Weights of a small class-conditioned image flow-matching model.
Model: 2.12M parameters, patch size [4, 4].
Rows from expert 9 of block 3, named by matrix and row number. Rows with one number belong to one neuron. Each number is 500 + 50 x the weight over its row's rms, rounded and kept within 0 to 999. All counts start at 0. Numbers have three digits each. After the name is the row's rms in percent of the matrix's.
# gate: expert gate (model.blocks.3.mlp.gate, 16x64x128), inputs 0-127
# up: expert up (model.blocks.3.mlp.up, 16x64x128), inputs 0-127
# down: expert down (model.blocks.3.mlp.down, 16x128x64, transposed), outputs 0-127
gate.26 094:488502543467541468503472531521474488455502461482494556469577556632585481495533439564523518526518544418543340600423532576442502471421507573482547435545430550522550438495459506494548499471496478486465521460451504478416562506593468493498456535455477397579505521573588436453425544481516479543478569529452405571482600509494506496472462406502568474531529431493486424484423519538481538498566
up.26 102:474562501454568471532488507498497454482462452569430456509492531615587518549499437602553478472473558440560375598529543511479508478493547565476497506424431520481561463536525495469580558474446472436544529453413529507398555493582479583499458530472499428548546475477468472485471637528570428632515541477432422567489434479448490501456445425512514477477463509446503529548467515573450501535481
down.26 121:551496529464386457533490534421549506506601514462465532472446508468521472536561540470555479465586525551539553469496423561391452493516468463645562578542509482545495606513515518421430515553507479432488401436510414499526494522538520577520519508538520486470532578483476452468525431492553563461584603519514499539534478413486477469379553500557454515407425493469425541438516524437544525463504
gate.27 121:521454528507558520482484631582534492477467539422467430562449432520460474431398462494499521504436433540489449452481477531485498560426547420481501515467558443557511542531571569600508483423491516446549539539545473522468447578532470517469474495452496462472571554534512446539538486412516490412503429565504472463545459585440605632477528521527381488462407476478538485520480498599495572566506
up.27 117:493437481484515538427476568595556460509477502451451491552460463545469513429406472503529522485440456556487415498507419501476487550465550465482511503535532437519481535527502609626492453474498499491514536563570493541534450571525469514488475519482534427478571568493523461553573530450492488421548486556436496489472522518393611625516541538489377420427371479431529461526449489579527559569445
down.27 098:464588459499499542597521406462534467520501448518549510529556537381517523488535436506376510567541513480535495564492590515580419452491432511526495456565470535391446373440491496497564612497547509437476471526524476464521510371451462497505503458493462573534498406430600516496488529496502532492579485452477482573497525517504481427587459472531554449517534485510594438558515500521515430420464
gate.28 096:497544626506548469475515549586563483410452446602485485552497561484511473480502509489436559468470510541532485476498500538516569485395509557523497451523434482556531434643440497533542599494422503520492493551492502466458407529542486480461447511545488474465522551486577478471525517464431484345587516540494436569449442582436513541533496528492572399474419540512550402514433563462466519447509
up.28 103:428542479446423582400508515479487457464492524539472540518531472447462426566471482559504513493517557521475533570479471466464363557494457546516499530509546540400563485449405516541524554404558480596587540536581478535492541443470479564545490536495595452442491453584416489549514524564514439484460449421540513413425510451522590496538538583507523519465655458513462501462492476458467512453520
down.28 094:505442489503558496560540548486496511458469558440474474438458506514517536476528487453566538523486560520511479408486605563518587451489539416508552432515597465536543526489628558507438411480439566444478465526482441447560474551450567425508565481538558547582495492446542531472442584568475522586548498450527453487581482497487442433555520449462497606531383552528525601521419562502536523480556
gate.29 085:477508583461410479438562520493595513509535444535554456514553510474464495382413467505522547511420501470497503441503404514542389550489468478489475468520518508519533547425462600471499488520573490517478514599485474520555558557504542540580446489598511485418440473551489551495460553499536511539433449418489466493578468462417522589539537506392554536561481481470553375473449556527571419553436
up.29 077:508502553510422434456541510537569456564520480498505395510545480480467514353480451451594544511432537483478546539498487528521465489469481395404522483550468516460487560466465661512484505522531493547428587526502455514470532529481489497564441507590473481356468512442523475503435491597518526539436523516572518508565488453436486525472507509460554514541381571491505553463469540512611457595444
down.29 099:534553522496525511446511526502454615462476506483456513554481446450460420422453463530494455485507478593577470518470517504518574520585544479485460491476436502523495416545487515463464523424476478538540451510421583400459560544502548602383545503550459475553487553476446457517608520557489457471467581550454454456548436462517487484502441457463492660548489445473587522442458487518377473531595
gate.30 086:529475516407584482579495519507418557480556524556517581511443512507481381506447519559495524480548550374571532503461515563499504548557404501455464506484548469456502440461476571423540576488505516469403482520540509478569556432515436469485496450496429621509533546530487519481440468518473422488469577546456489514600537484406481478511500661489494500511528455483574551470510465576439456395506
up.30 125:491478514509503541518487405487460427551481597537574468575473457521451545466399448548508440521531516489601609423471532510635455552526484486509492552411538548504541586564563514417499537527469513455534486524445525388491433568475563478400482525426477520487462520549436401493532462450613538527496535503459522533576506523436442459553431476511527524521371449538481535546484498484500452461472
down.30 121:453489441465574492526522489472552455487555421509498464545395555462488411473468525605419420422520584624480547513518526465500471476504447531447481473494538504491466466456477511533531476457477509499480570507535471520577472484436450483429526466455386527500450522463402525585557515386484478466504528566480593573566543479467458500536503521359546518498469520448454590438503570471369482503568
gate.31 093:475513488514516558475462453587511541462450458433499507534530489509447486393450465409364532472461535570510520479455565546446559493436410465477528496463483565520570550472556549446649433529476598466547422478477450534528453426472502541537459612477484503464474448524535526483572553475464401476542602483505505562523482524475532457487554505534601538453523475524594482458444489511421604479537
up.31 087:517461530472530431499536572427481441461546618539447432483500510474493521573564522576623445543528501449503469471529464484515471544584531469581487533562490506484475469521453444518350518472498464488456612448462547463530535590514484485457531406467500512634597544520502426462481440558489574551437372514513522422479524486503491517494448507467434488560495492498465511555592521480572409496460
down.31 092:519491535523462487452513466512491580401497528477523490580526458525548430462487497396486438474385555559381480499439530528612493503479544498492536482493467529506549552516536605550549507455477569477494410446511509516493490480522517468531511510381465530449473482522470480419551452529503468480559522502616480523550484510434432591463614421519585475436547500557614426514553468622460470516440
gate.32 079:407510469480538457609601445479492496497462542485502564496449574511584497475522434487450503552523455541487400539564508474481477487426462544577535552482453530454524512515400605545609568438525467552469439537596546520475469428466519516555477462494529544465547504456409466493515475518488512425510524509480563508470540429519526496386483535525487427477556461452464407497419400502476579556635
up.32 088:444463535469604481576537496507571587494504489499446561489520581502592519482449488507489490485455487559425427498526465517423479366393437524525469526491427525554530563504488485568597507460538429508427463555508557541440474511458530481562526483591508602400594476480453519479541464514496528431477493528502456517465539471527494532466437526539510444536500504490469396481496430480497703525485
down.32 084:573510529492374538442486595520416447471539474501539512550489459461460515441511550442464494532537524462526609457480608517533428577565517515435484379478511479429471486540532500435431497606554550528560558453476472559534461470512351488516478467468455504557459451482571547462441508513434539490496563455481506618535523525463574439472533463496576511458493456547476567454522604503434499461446
gate.33 086:449507642416478540452437565482636539488480476425490510453535489563532443447490500503467489520486543509468395547456508542543556468425585576491511492511438540490577564572532408552497487526495534463490455427472479553557446524581484495484537458502619442548521516408516540499474496436532533526572564506493470558464514508440532513461396389480565463505413482516492410516409525519478570485560
up.33 084:497515315543553449542584458507380400545475495466425472560475542496475571488540458500577486514508492543503620448472514468494493576517394406495443427492532513496457471508486595536495559497541462521484510583482524493516535463425555515508476483493378504434488517548476514552468609524447457505488463503544531431581533510474506497547549575462436495518591522440477522495601586458487466501462
down.33 098:439525589454509500506539497490516511446395439575534554538505521488518541384515534499530453507547541458472523445421467440486452444449542481567501505506445509543560506497455494468410446571405420568527499442494390478560577473592488448447449496436521511534409543444590594502517458474467548481537528549393502467534506583508505448505431510470570468492421523533538511620480477458500425401549
gate.34 098:589585476556536552557582520537561443498539478452454502506525539434514523468455454495513464452545489490506465375396551480606520551500544481543413544441536485472417481569552481463526520505456605538472540497500469464457540560520439486443438587551506490603390451427563447611524498484413500527489465478497390483531415525434545531428518452519466519490560567572464556525525459462505455479490
up.34 112:470519488524400505520507500522495497500439550484454418414492544430494503537565477513570457498574464575510504500573510463513486574591462473488518556562469460484511505506487562484625408528509471498469443544483444485461560624498458578501516546523590518472442359497502576442587507454515414546416408509526447496452481531533436564530516579553463528394486448535558485534396465418551491487500
down.34 125:453378559427424443476462543473447567573432461537483466477443479540463519497423619507444490508521491544450517564614433464436463504492460425489528416482498493564481446493487484504565481512605427530527466519483531536451482502517531453558537483571482414419561491583420547478543459551518458494533455474528581450501526462518460514533432533509502519464418379518572403484590549500451588533534
gate.35 098:487478540561400532513448450494592532470515500534518502462452591395561421530609478479581578606529507536468489465594530546515453501438507440471573435495589430529487442489506409502585492534527548536534493494541439520480494488622508523456596421588582443536445521515521439523417451433474522511478441457514475550406498492547564528490437495482496534405462514490506473479495534452454489414526
up.35 101:415475540571438488504489471523589529457472464502555585493390554414575414475586537450579511565490487519483520458617525538510448474478555437461565469467610447549447507506556440520578489524515538539481526504483419471495496496621480544503497454689523500451413493464524459536500462451515538452430438486514452519437508491533527512460407486409498596467472555511513455510472526480464516477525
down.35 100:520538433420499572513487515596522418531499464585490458555491566417516510482512565525435456533468562517451487636424501544504394554435506548488465549518523480585509497440446467491523545481546574543477489513506558484454404533490593465549583508447507498548477489550506530546474465387481562469591556476527554465453430502559618506556416380500495470533556424556548546478495480547507515442469
gate.36 102:464577514555479549520442554568492557467461574548456472576460489498524457549458507556550432423447527516428469525570505477473455544534517491567527530437476430468588442521435464569431501431496415478420583597491493423516556584567510574479493449516538483398527491470499416470462492484560523466550490519576466531486475576478538571460518477433490553426537609454480395456500589509529462565425
up.36 091:516475554472492504564543468588480464622483489530474473461518530426416415494487551464471525550553540497565416570397516434414489486461528552523463498494544492471476479514443473527544425585541502531552521508486540579534502425560386476479493608512533540529510547487489523595466510465487441490490519474490541495555514532440480434483479606520430470420514500494466602554457361468470495381613
down.36 088:461499449463458503449480488494498527541390587526427432577453427479485491486522602536602565423495557560468442557524501419534433519604549502507500607438501470413527574516498412488415470396506437433514573490505509415446596588499514522530423477475527459451471503496429480410546510551515482501504489474530519452462491508493506618452411500405519512574488532447493504465471486474512528507438
gate.37 098:490511500573506540547495500463483610545583453474548455549450537512618513550480414496531546479541490437490511416516524599531566493448474490489467517487533401500571541518527540501533490520392487466496509418429489613467438522534578520415500445513461431487519463542605475496588518458506536408542436524443460531447420496503417519502634487489527545455494449530502504458478566492477581406401
up.37 106:513483497411440476478515487593471429497437455519466504481519501509403533400490536452450447474508608521539506574474507416496438478516471448454515459521390511462590468507447558499469546473588517599567494543540546366551553470456501500495541598497521569449495519504431489452448529538474487546483573381550572583499545502548503463551475449571513453508616533529499500489479472426523411533585
down.37 103:463486471494505525430451428440556493546576479540398537510513503514527525505395486583487547494462429430476505567572487553533504504439367611541529511582394608520522422487583517432443548469613481478531514525514534482466488470511465491594439553447445522430514440522494506480569548511485508535591489498495578564473472564540525479474537540563458464583583461544547453430460466498503501552420
gate.38 083:458539503531486507481451505509468512389472563528559541509500482465497520476514471420473575577430471540437495527485557535554427438447519466445566507468540457534420417463527523525511513492559540463521446560580476439529352509501522459508467472515510550465498550492438453500511601522524445374461471563511464511557509535563568506495521513469524476400377497509554523553495518495372506564681
up.38 086:511534516572470510518500478503475507312502550519544523517486495514499485459540523569516513481449559408366480491481550549553453412490539463443493578458527498447446424454559473564561539539576500435470449517477494476447524468482497450535504395612539549373489437515443512537548584611548486444506504457521469526500546571532553507466513526447609452439463552506468497592486498480454463487579
down.38 082:539516539498521530488466538537557558590495448476525468452472479557481538498441443470506529523598523509497515443478533514455475497510494573504478529495517557496568517582559547525460399501408530493560495463600486535466488525421595480551500667471454438542495510507578595483485450372460516497493389495495555531424439475448498537537414399572508568516463507467528504381483555391470468475463
gate.39 097:508458521492571511515499441516505499600429557523483587438497456519473501460490502414557528464520597614523489536454581489503532515454638574525509562352483460541542544504500390565461490460508470481483496524500484478385529507447496516370540490530553398417541566523530494528489422512505527500494483525529560538461476493520458543549430417514486505521405627463408520506448465479485462498526
up.39 090:535480532464451505525505413537504444461541528558413458544486431454576546457499515492388440543515495491473538484496505454527409443503521428533512459560435495574473530574530571485507446503375554580486477520560504499531442546547617468448374551379512513455525461501441509531500558550460545495439480496508536526645563504454504466431552522508503556521618443484503537433558566465544516478441
down.39 096:613504527503526500500535536483497519549609553499489518418504442501463574455474519546616518524534529479470549567499634590436644497435543524539399530465496425491458519517531514557447444499519424451543497493456487499502600459475423545437509655509517420549478442457506474542413465510475571559528433467454475532536580532457458546514429562480512443502478497578484550499500542466519518524461
gate.40 089:453587549470455560485496501507520531585412466560545414569425479459531478467474414522508567446462424486469539542480471475540516516487424464455471504440558438558465515595537571406459536588584399493506470509574618577562442436490465554510494566563557511454437473425469505470531508537504494484571546471417482541501417632404531515481526497505456504481507519507508494499463477450470442531597
up.40 085:465527598538530513569523508547556561608430413443534459570423459472581522457422451505431543421466479481452585477472506480520580438436447467419448524430586465477479545565514526396498472539512399482518493503552564535515452463475456527505447613627522520473478516438591510451487431516484521468536531494473503565518455645448534522485513513487497497529453502500535464461475503451478441545586
down.40 087:497368440531499544529508415509541457520486503450482516409472552476476540498583569476481569572518556443551490507475442480433568462550523431465570524484502533474539480368453514508574435455555478498509556496488505466567564503526517444458519476359459529576447468514586588500424559378536526518506477565520526458456561584551489457572607475421460502524555415487504552532521462498517566473493
gate.41 092:492524594625521536505395526548533591480414497514484529545481494496553492490475541445505540537460548543552464566540526522439492464443471443495515491394412472554530451545482470514525470434462478397506467552502463387424483580513520554494448427545562560509457533455564461540469513473575447461514522495528422524451422533501571581504551455478503535462456557529524315502410477510563542528524
up.41 111:540488412446498447466551482482550405457596461511598463494475494477431521540505495502472492490538447483508555489505487462541457505568517529546479500628580526505443508365520483435610522503573488518490507503477472459605503413486463441482458576476413462510553465586462495481514452543449507526519458451478548487545604520500449424501507591571432510523541453495529652460623476562471455494458
down.41 093:498441541562572573554510522534411561558428598533443569529493478485562496428506519560557537557538538471563495506561554447464533475401470483478511491455470466471540505578480414530432447549483498510527516431473462586453532535442505505546566427412555575538485565484577546499365462462496494518440568547481540460444420534571535463490432495409560465555477497573487448556400525437492505510439
gate.42 081:514543523481492511506480496573477551548422434411545483415483536464493505454492507423496507487504461503439577437566555511603609444453420530399529531473442473501456459496521523436546441470535558458516470516505500550563574488525613624529443537580566477467579490510534539492516451479447393548486549455576396479498549476512445485505462383494471507465488494529546455429396538580523571537512
up.42 093:493490504609529463445475455649447492450480433500513538439486500537496536477512534443438513479470531524502546449585479496491582446454480463483476546485388491464487452501542517516525400467481546455476547575540527488493565405540590590535421542504592460469507488452543605478496520479509431479526494465548502563479523422562490483502499407454443517477576473515571475345452560619489584517534
down.42 078:468556470485475515558514503445537580553465552535434500506495513401572459513406416503487516505499488441510420525374494608440399505456422452577484457459493569524524434542548552496434536554520430545458503531468543484440418484435399509522506535519456567647552520485507474490493591524547569450505488461484507559518537520381553482565568608500547470517553456510475458482525436493522451525487
gate.43 100:526553573534532526560513493534561511492471498504491481528576588491575476467583512573477474514559442481511550578529561538437461484501435598579582463448520527520544509583482427426535443593504496434549464524434452452337566492434516516450519468490584492521515390485512511527447495386457532504507487498535464471460475531492472485532488506452539563400564485416450445494431500421597463437445
up.43 107:510310467460551461490550455482510416434501443514524522493599490474574492522524454534520501428548492517478560563463463516479519488497527494466400537568491509490407486482454587481536503457425528618471529453574531542603414457567472433515521582506472389505453584465454509522531488515489459448551460491498603538495566449545556513490525543597479473551537436555506577451510503469418530499448
down.43 102:514520458496454573528483431541488501585530448473472516418442481469501514503501516515489497548484539525388509586481444585489450543464425408499455493543523537535466470582507379479581549561584465422544429613556499578479581531476474574510551392531497575469529517442488492493465454590584613523561519539475423578528473536428474437533484525464470487459550424513566490513563487484483454559546
gate.44 098:484607454541531585452515468435520495570504422471543508544581509394486529501458509486450532501493512439458567544465542476544475518493428477441565448452533543509546419429475487534574589373478490478520513545425413497485513467429523414499472504570401501504510443508568460479538500557476460454543558576544483448536450598465473604486505492526500532568550516469421479623586398503547490465539
up.44 100:470583467569526501458441487458538483533513466443543511506486526490441506492504584513493573533522432544474478555542544519571533496411498529461504494447454499500482436427593544526523541385445495427461390623454459484518545545479510457491460496475442478469535554449582457437514515533475426481587501606556445484585431567417442591558480487440484463503413563506526441580412493601529526516562
down.44 091:521413559492441445562549595528485491445482603523452454474493438601469433507477524459613501536470443456422512449543547496612498540439579380554506538485533501520479514545569489523393467554536541490545439441452504477549502450552518546542497507428570475485477517562531432528429496423497446614396456431514487487475473405488478488466518499523561544411466486595533552509533522516480547460460
gate.45 086:364421543533575506548584439479463490452478517432475436516506386462493611518486470511542429476549538517453502537459530443387576438548530477521536443433451551456515524522491516476539563410508546520524519533585447498434431559513459531509446462505512504525563530622534587449481553504508534493559465467568470517472485569587450604521485392572530503490433494529572451488421470458481473513477
up.45 089:695542470475439542487461561551485477484417511538503506536525539566530434502567462493459489540416485424515405522455500525549415606424635493522502497422445534532475491486519498507455476463474467569527442419496476514510562483512588500476478495488503421531513511445420391560550464567509537500486492562469515465610506479468531486434504519484513552474482465454388548504608574470490505496575
down.45 095:408513548522587465492510468522534505470568490562482490397525415468549588514529463549572469523587459454521553381479531396566561549578431447449537438512532456470462528511512486476592555535570476509486549464505538507461452535446460527582488472542498557428534522514555573489541566483527627441586557492537438457478485599537487511477572499490417448434446447537508457427479425439541525486473
gate.46 094:510520462537540444531562519507485542539517570424551549498544545428525560550601496492450423516464510509523510463512550514491513425440515497387485512413434492521456526527478517435541505466494441475453448539536583512441440551428457494447477489485462503438507459384504542398568521447622487510530494593491419529479476563550476539566450453517459499502309534555490563527498578591501566533469
up.46 088:465592422510512441436527568574501560501488540508538551536529540408488473545573472484419454482473526537521490488530557519474513415467487513452489491473411436512518504529495571494572543439498438476451474565538572512475476535406426519441441568553498470466491511417501475404578578502549468446568474610471411522426480548535536560585440443470478441494364589522522560528495569574499509489422
down.46 085:428534525531468587431505495566560554513420479526486464534561541508530474419443462490486568547495524505637404478474504500425510613538525461538510565558572518497537514467537517477454486598541521453476509393407435477529532525540450539478557504519536517563447515523525519442518477469466540477607461483480457517506450382496550466513606580448481578505645537490459448558483442516528409456523
gate.47 100:484586630549559553539451541445478589454362481442466536477427544583544480500535520488492509597561500469435479485512567548529531534488469589464587459518492446507497484483539550499500476442485536447495500547523481453394477594504496430489470452462566512508507491522591447430521485425466506492459468578522410503513496573397495583470556464425505465469461487531535462504328472560528487517523
up.47 105:517577573531568445419454421463501452527497498482500540439554529520481475511479528481554557642465418500456492432446524560620493535465554495415476459540482487587515455478517492500527463497477525452551460527543529499507464472598477558530361528476501415566456685503510498463420471461452495519415544518368502552564474522493543510491480473535520483446412462488550473561482471571484472506528
down.47 096:570504462513424539511542474484586562440425564500441466505505477453473529496495495526419452471548561525469465538571419462469633475566475593558556483475474501467529606562458537533440496480497505560433543460537502531436466418550458423484485553551493450494522366440469487507552623568437470423570459498557529492519552480479490501512457524518557363512494463428473436460498426535484444474430
gate.48 112:488421510461526459498487450533494582448505522488563418486508504543538498547541413439573588539544497542497529434493474529476514584462649481543485464493507385465542526460503515586545545480571534482484425456539447471483447557542472452472408544528501439563499576495471418472437526410421472380519368487508459575481528516466424584512548508527565555440497608564505478538512497483534504448498
up.48 116:530508484510614538533558483413483401559519518532425549527560560472497499473468556600422406464494484443483511526462569454529500408499455589558476500487456614534518473532401448436473479489380483510523521523486492535463551401481565453463524460440486547511534459549583565517551459596533556590516551530443546472599467497537537420474516511529458457506506413441427554484529513417519474542472
down.48 100:530539487617523519568500487545413522526434468553458471589463382509562511496579528421470523578449438462500457544505530511461471423475456475457455459479462549469414446593492511480573487602446478446451487482512524525524495518441607644508531484584564538541477543507581531470477451504528475419493522537527491497468428554494539419494418526563536506437518488509455530595421540458454520539603
gate.49 092:513527500533456488489491489533492515480463510552484464562459476464515470516537323514478502459542415550510486457541420498518541522516523507505460511504464422535489428538519547513554608455541462495425509493485475509469454483517580460512422446569526498425585412528454397523572409576582559378453467550526489452447391557521540469480557567588451468434629490565507517498547508495515575549547
up.49 097:473472460439478466480520494418525503475578518502480537446502497546462465463456643544569406504424635461466472534528542447503419483526464517552501582488565555451522607411497421523481458540521490519517473545453504499621628477486428545512610503466497533486449536490473588520464555479459458589553556428530559505529524445497454517532452462448571493537464544449459470511469497556538447471391
down.49 088:568508500498467477467470483541525491524514413500469465505486459424525480572456325521464560514468447518494490483529446513474572502513539577527477527484512581498547451523444550473493577471560516509454447462526503518409410439487511477526479531540443501387482388559487455510528471551586535443558389438434446476547469528557524496510591654579481448505530472517615532503594445484522552547514
gate.50 191:534578617469460556469543409425467464556462533456501455527558455492490512559516474489550433472670480498487536518476537553530523556497586537435461501451622460510512482437392486494465527553462378497562405479525482557500434465512443588441399623516484468415489507472566451451530443493530448496501570484529530567505486554546508503483504509508531548527460427473482461554453451469486523556539
up.50 100:510499566469392590497486492416462458562545601491514427561471440473491563526487495567583541528530472496477524525438547570549518662497614490400432495500579424416437532420457442464472512610494446487585472507477548525484425571565517542498464564500388480516457583496506499491510447458509422508441503455462534522434513580553477500545496443464562524533475481503440486473483496477490506525455
down.50 169:369516483516503469532516532399449537463530465505418521436428593552552494457516498465441456485672515487409458464526470547461432361506497532449522530512557530503448480582530515474486430520503523505489531518588507542554441495403404473501444530498490578542518515525477537509465504529519497525605451544506551510489536496523489358459561431377455479507533532495439544441471511488462476577507
gate.51 105:500453494514421467507411544520483552452453386498531550536464524516530496559514485450586536505476567546543511474502462568532497489569494451483487507525563377452566474479415518564504614545538489433420503557516506492458477561517501540593524394577478392509470573467477548524447552413430464363477499447489471487485524424482576555523595506487454502501576568450548429521479516568423538496461
up.51 091:436473552463569422457572541540517483500571578602481477516558593460559489553430480490485470544476473399511454540511473505489531565492504534531478454488475578548514477540599553554500413448441532597532510392461534534573501499508519491423438616384542518492484458524587475523528477452534431445509480490458540569444510592535439450415535449538425443457538456598445498475509490473534529432486
down.51 081:519409516502413435496544476512535584457437452442560510475513477452534480542451517433620481469611565504509406442498443530505456378611503428522565477545500458477617455568476508551423541548446441485490573476407480489486545571572456497535478458530458423518423506486462462439488538494469480435476495481560472464413458484494475558457477467487550475516450537517491540576506505507424555479374
gate.52 109:497530509616506526479465470556503556473493404502450501588471527460525463464449495464533533503459479497458525579584511525478535479448544475546467570437539500399554483503486548531431469526469481475450514580451481479485553531483547634493478518575536561346555392547444489554430382474471476456631506491520452498436499510507590563506505492519471434471500404527542419542481427560556529545452
up.52 099:480555554620525516490480498582499529474436425499491497563474537473555487428446516479489514521542473521443485616538562512459524437398619503525473550444493479444503512507489558520449490570487463478496519607482448427462530517486527596475469511555555561329536425497469475537425403449454495426621538474523492542446552519481573519500504505514474437451481431520501434514446441557544473600488
down.52 089:459445501411394462487537554527480480492479529519584551479444510482454534550545424524467499451482503535581471443419456468568449502557504547489556459535506551534446546514513545450543569451530508477506472536567522510489413513525462446524575444509461513491422598336490452449573616575609527549451437490502504440515465541506432538521508496439506536512505575495528537465448557472368491424595
gate.53 089:475552550599451378530571504500462504560531468520514494520562521434497445526543494444491536544493503454517466517477544490448495499456504479460403513591500478499470475559520534558551498529622392500415535451428541571546490443529475584532430539448615536509480492363589465525576445496530573439560501459554400451452491537539464516427475468470508418432458461514506503450532586473443576486524
up.53 110:526517511511510390474565525504472499516529458447488477568471548480516459503593509499453466600479530501495442455479536473542459430452483470446441439538505527565429520500634533502543461471525427535476460448425522577534513417503472541467489596451537511461472518504554482512641423449496647463491563491556467515525399549491500516455508457514491411434382438575510573522548580602504523501528
down.53 105:520534477484527530580508458495558446550453497469496479527476545485535487536474498601500446494511366506536531510577538565533521586486478546521484402517524426487478468472586515422513488499515540522577499473506527524523547527548396475497577515412472542581467470524557410580522575560417433460460551549372547563523447593504467471515505576550426455490581438504466580491429502444530606412497
gate.54 101:516460526519503526544387531493600490520526447432531484517560524493552458547556475472547550548498553459427457480526486553404441508384555417486528494513550430559492433552469520548558506455455613536578498536561482505455402497543474497556496489500491495602483460554511430517431416489446488449579411449596431459478518497519537544512525471521522643442511530503494472432514488412468495391563
up.54 096:557487492512436596564410529479584483594554530495567495522508470411535447553507518482549565567495569468473523566517527551466470542411584518478581511454537475547508478553453469555482472464480601526571460513547481456461426489566518423526516468509557429546465442505495430510426457510507480505545450413511423485560530539512492513533459480457556675448396458522461496427518484415467462401538
down.54 105:436507613483539579460443432489523556434466441561531562521588589397523489452544560512460510517530537478439440503525412487543514448434546518613451523477514451569542464514578575494529443495583470478510520496471581531447474487502440453476457434439485497564436503567545488466663524494509497528480537535459544489503438545554584484550542434512456450517476491475591569438537472499413528468582
gate.55 102:352515488472531495513474505384574636562537455504487468505463432512535539578466525493508512461603467569498542494535551500461558430474462590450523492505517458508531525489504435425553478504439422528482536519553483469461561602440491517475526573552483530562537452467600524429504441401489458438494462563482518462372513527512561519561477510446456522498508500509565463460391476477589530490395
up.55 098:366447498502484506539470496443501590457536571523488503513461446561564482491457554463452494471565504461555472518495511478480598445486482597453606536554441546459557484549559525412558496429328466517532578421546542436462546577415558553442501542494550520518547484526612516447500451485475541538493455514417542518377559553569520505474523426543501468458482446508522484516466443490523483461473
down.55 087:575554486567510514511488574510431395505406528545494539472500588555471526442600522536487458620528470496449427488489452504512385464531508437543448465478512482489528484478457516569561530536592422518467521551433560568556482451532476499589484473469564473525427504578542490561418514607582557479529505517584493552505547535427500397479423560508476520498597545550467536579489476566519453488545
gate.56 083:453530554520505529507473452559450553554459430542551524482502469528564505558587482427493492548515544561507444496532487585548543511481475464430532460538484436499469436523517506460449540518495488429467506572513507390565448440499512499547469462555624548456493497456511517476462521453500477392466447529572478580495453569539452559424487474550379417559526447566501327512434542578488533601562
up.56 091:487448507607473450567487506462497447447523599542438525470513595490516505470419433417461512557548491535572569518552508465508605470461452491520420572616595501507480450498495575539551541499460526511512477479485571511521453506508434518484456563504391516472448582514530477578503523503503362511435570457452531490533528371475531468439495575443549420529483486479542523498541388533489419468465
down.56 079:540546489464530535485530426574535463560498442479547446603539462604466540503570463606534494471475494533526490471526445589460505531424571516510608438499454481515425497455466404429473537512522487558478517468473472422535532460492540466514517455463619496493550427514513525416517452482550567480575451527505432567475439610567460524579533531577409540508532468569503519526443596430509590512564
gate.57 097:505572518496537531461499446624513425518391508483570572480551530442604488437507483475416557445500466570509448550534449458506543480433557612563534460435475417567486513471494513516447552490453483472499483595572388484473493518570435495421451503523519522410490491505469423505495528505450523410557509563540541568508474498431488548543511531490414510550524605486437503454472451424597502567544
up.57 099:574558485541565542464508441520492483483451517461495497524519556477585492413481514449408507497521542502502463445519473497467577485428573519629555512452438500553572537460521521556478512460411546455563482471477375475484507441562524500397368519519485506520519454560485406442528481515414516506529502549563541596511442428384532552517512482526541602576534529454467527544479423458582431466542
down.57 085:476493522528482501414549521487444563464492457515472483441565487565407432540555470462592495444479473466444514478441539497558422459522455464402464581505573485498445411585499410514413473558556495514471444561502597513443475600368546467552582509503502494531465558478560520554429450457517445436508466444562479439516530569527512560468486481473399543386457544473519459470537604518481489500499
gate.58 075:481566515501475607560413475623549515507456409466522515438458473464568461523423556492527505593489480490470521499539460517489460516511447473472538466454432513552522432496445504635493458534622530467609456550548443475436509439534440549540583480522626490517493462442495500452494467508543410538564574434554429570515491438533503446552470552473492524501478523489509482426416536446434471586551
up.58 085:452452456505547527437517531616589462516479533541466571461473481471489500524446510515515428448437507513550478445497509390404488548547366464554406506526366496554559460508495526515484489436523504554580571399529483505555499507489478536570542474390554535487547531501499592527446552522494496532623447418596432431513574459530488509546474524488478466475520536572496504460512567478485404456526
down.58 087:503523545523430419458503449410452506487474454537477480528521438484467453501606545508539549528510495495464446482501507592580513452500651515477544663471565456496427496397567467500524503536498452453416459479549483466478478500469461531490479448476519514467545541542467400414460483531531546481489424590400568517543553520408458425475567441563512442515500506428494563559531474548485592556457
gate.59 109:435537511491478495473453462470549478542460427391455552523539484499518419529546507553467489523468487541432466472493510563520434449460562523419511488482454495589449514457541467587481466485549579467430489586506534555487542535581462550504469559505503433538533541399634526540540558484509547420489509533479395476457543458520506544461416435439572484515446542510566461492391552494445676508547
up.59 107:483397490588504437541596486525476595540524503410561486499473452513476496381514604488450513418497479527561535562481432467502523517636448503503474548459532494460467524508533554494510479530433359417512482379471426560499507492420491525502461520479430558433527529552490559498500479535514509481414578587504509498548453517424416527445519542509423486506513607502472552550507525586509473569492
down.59 120:493590551477587522478493445526550497514532365534426491550565571442561460452502505558500529509517543500426448509503487520517535462425499485592471390458448494536452520524450592489499501459691477547498490503437513546482517443495502499584425481555490493531470551534605501488608468455562448472460535545449610572526512458552553481512488419526476580509576514452598533494498497491469452453513
gate.60 082:664447406502555548530507468546495529502539448507429416610499458492436508473461525568490562616490469454451429544487606547468508496444509411494360446446540468557462375544569451464537531430526454425433457587499461531519482528476490492430465540531509484508500561551428524488577459512510431541440501488484543504509453520425436528558494526549513528506490553535453513526524505521546564505564
up.60 149:488566529488515448399457558461548515492466533557602384459582618504571482537460458483495502449485454483477505431535447564573475455492511601505482422569565516537497529468453479467457472545530550507483602411518436581547571534517522524535416455460449559509492432477512436561506457498594526450467488405476502447549463495577496498469546470522472520444554426555515459443455555404575450576506
down.60 149:509500532496495477478461613487527551509509558517578443462549570530562519537531513486551529452406442538552544423525482572496575530569519499465439446482574540477577470463389508417533547503470573540586579354450459566505498551487474432630477444491439473502416464435538462524433490505573506426485442413540574450503434490550521453429542497500461503519450445529523452461439537478537456524471